A small masked spectrogram model, trained from scratch: 43.3 epochs.
Rows from block 15, named by matrix and row number. Each number is 500 + 25 x the weight over its row's rms, rounded and kept within 0 to 999. All counts start at 0. Numbers have three digits each. After the name is the row's rms in percent of the matrix's.
# fc2: squeeze-excite expand (model.blocks.15.se.fc2.weight, 960x60), inputs 0-59
fc2.88 089:498470528468452500485505540522501493499486573501507499507473495506510509508486516479438466484489500514496494510473513501481487452473517536551498533488493523515554506498548500529499
fc2.89 065:516471481477532515534492556519500488500483453499507499499473546449533524498511475494474519498539497537507475530511503528515528510529472488487545510451543514459486501524519499498500
fc2.90 054:502436528438509511498537506510498465499518556476475500513503525490508521489483507485479452507479499468495518466485507494533544538519497508497506489521513474500522476425505499505500
fc2.91 091:512504494486469542506492521498499497500469521543510500497437557480547499499537468506491496517471500521493489470466508530472500507538524437484471513516477447496464505486504502506500
fc2.92 090:557483485581509491473524509500500544499490485456474500522494503479440508491486533470502512483512500454495516473508449525471477531483484497501471477495487523466516503481497500500501
fc2.93 258:445456503528518499494480511502500483500494510547487499483513500508482511536468516523478509489480501480531507500536561507480512503500525478469515478442433492519482507489494500435500
fc2.94 091:538484498514501568531515483504502475500532495513534499525498540507477548516482466448513460464489501463495488507500462529516510498512500504528486527496425490486463517508498500487499
fc2.95 092:451478548488544476505495544486499478501478504485508501528478503443545501463474445514489521520485500485482497495505533549528530478515498476472503485560510486511511501485494500530500
fc2.96 050:496501576513507509439510528505498506501515509462500498486531482494517496499537493478483497472542502515489500509522484536500479546458511484531482473439504524473476478460503499538499
fc2.97 068:505475512485486452519475495502498471499548497493457499486539510496517502515475457489495449490474500525470507519508522465520530512487486503490483463444449505483492550456479501466499
fc2.98 074:522493493478528554490513471500500548500527534467476499498459533513451519468512511525461521506499498457498536512453491482472525525492457517523486488525486488492462494531531502477500
fc2.99 116:457521467529514554528453510508498528500505510492477500565537507483529512457500447489517519493496500521518486529520467492475504480497521498463522506479523480510513480520543501454500
fc2.100 069:511498563518508511488487509503501476501513512520493500499501572466497491543532525531564507511508499507527522485521464495494508552473476481531531486465508510511452492468523501523501
fc2.101 066:479506484536502485515475498489500436499491479487482499465493489525483518496497490490506482447475501434479449506485489459524518468495452524513472490525474497506465482528464500546501
fc2.102 127:474469529498523469564527497503500468500483510524462502492542497534511493513501513471521504523501501494511572468533473491484468474491448490486530509514481486489499534478555500495500
fc2.103 095:491454459500589510537481493505499484501444523532469500485532501502525497482491486463481487482493500485499519533489513466500450487487520471484505540497505511496512533454474500506500
fc2.104 105:527466521504460488501519482497502500500483515522554500532470495461484463527507466501482467491479501505488507459476441495447527483583489496526522498490476513502508471510489499497500
fc2.105 107:457551542501471512514538505490499445500482494538491502518510507504460469506529516497518532513502500540479500490482445505485501527477546477536537533499492442494472491499496500489500
fc2.106 083:547518514504518482489540494479500489500490491538483500510552478537483486508515460462475508471474500546510500518481427504496502464528498500485510478552468489523503553513509499475501
fc2.107 067:509537547487490529491449488489495486500514460500501501505512501503451529486506455472537487523500502579471504517490493490482494507441523494545513502485483446478510473490511498505499
fc2.108 153:525502512492550504524508478504500506500474475499495501541492487557487505439446492451469462534511500501516485467517492464549463485507519509485516534520451489480496519496503499520500
fc2.109 100:440497499476525505506451507501500528500456496479469500566503510512496478503476477472471484455498500519510493496541484501465514479490499511519485446506532556490504505505515500444500
fc2.110 109:499483514514540431485472496509498461500532465513487499523520503525540564468498523496524477524489500491521556495485497487527468508497431506461515482526487503495517497482508499516500
fc2.111 106:478495505531499488537467481465501535500562476501477503494447497456491510497466527488509500491500502492510500471547496476481546470465487434499490516493535525474500546494486499517500
fc2.112 213:479464483501504501500472494500500478500492494489565500462558514482535517479506538439497547520498500524494502514507456496473504508501512497508462489545520482502505560518449500497500
fc2.113 086:506483568442494484463511497471501483499498512494492499519454482458488485439473468465448488526490501465477496476528510526502527472504490473535499488500507499502472514501457501485501
fc2.114 079:453508544501498534496478539447501459499508477496502499502433507436544482492501478539489497500499500510508528480488517562524490511502519491469495472486522461504487492493528501487501
fc2.115 067:463525518471482537512469486508500485500491516475483501521506509496495515461553463457507471493508498484484492497477481490576490573518513484503461504486521506508485516447472500474499
fc2.116 060:511496519465535517495497511516498471499564508485519501478557504491525516539511480493555519507469500496504515550501506508534505502541491493512514471451482494479510445508560499511499
fc2.117 113:504502546512485493504534467508500461500526520470491500488516511471517513519502534551514446528541501496470519506495501479453491476559470499515453487497463513470541501482523500530500
fc2.118 101:510482537492405434516493513506500459500507510506480503485511531463512496561483493469508450502495502461495527503499481509498507470519498498498508517485499465503531530496493499537501
fc2.119 100:510454506497440460456489488504500492500558491532475501499496516487505503505542482489504494532469498508503482499463453500483543500489561467505488509489484479511512564473507502522500
fc2.120 085:481506543520473527516547479511499437500501457462518499530509494489508519509496493492492477559497500533462492491483489433511497506448533489519479506540465499507478517523488499489501
fc2.121 086:478486502494501500506491511514500525500479511487499499495532460469499431529516473471471505531520499428499483470474484506479497502498510495584468512515510489554500502471505500465500
fc2.122 146:511466506527523460516486503499501471500530513509458502511508490516511519487510502495504508493500499503511605468483484501494509479495391493492520483513476500502495516492509500487500
fc2.123 076:425477469487465522540508491515501487500472528495502501497477498485524518520553490503524487519481501479476501510485486485493513549542508456504479531461454448489480490508539500517500
fc2.124 100:534493524525529531524505496507499503500487548475566499474479520499527520507527465498525455515496501482494454486489466507467491452508479504541508508536427483505514511500516500505501
fc2.125 082:510539503471456485520506491490499537499503462512508501489463527495510556481490492464513546560508501441517507503476493522443490552504473505492506505469508484480495473492505500460500
fc2.126 083:459492535508475509510521485484499487500456481495463499496519498509489493516493492542543482457500499440503490513500481508463504481520486509483512546460446434493519463512474498536500
fc2.127 096:454478502499569502474504486512500523500527574474442502481537551512494532510496520509492515448473497524502505511518505493499497473516518524504505493462503467493483480486460500516499
fc2.128 080:450538451537479518484514508513501522500521485521530499481505493477534494478491553488527496500498499484497497490502512423548486498534475499505539523482459526483496500477532500546501
fc2.129 089:460519473515502434509510524504501468500504508462523501460543501462476534496500528486448506502496501505495469502517492476469497480467504482493437504503496528495492456520437499496500
fc2.130 161:506484501513480476500519522485500520500489487494498500467526504496464515455494536536514469482503500489471509495537469493550573508526480497515407507505494471463507471487515500499500
fc2.131 079:456524499522485542513464501523499492499482527455566500472543500504531509517528470511518507521456500551491484519516490487448456520535525489486469495507503456495495509502496500519500
fc2.132 088:505482471486538502483501512536499513500510494462456500467511565535479517501490444509482468457475500485501475510539476519489500542481474526476482474504497466437503486478513500485500
fc2.133 061:521494570486484488449469526468500502500523510456551500493517460509459479466479474491454502466526500469525489512496512513493482494497490501489505449487472537498508503453508499477499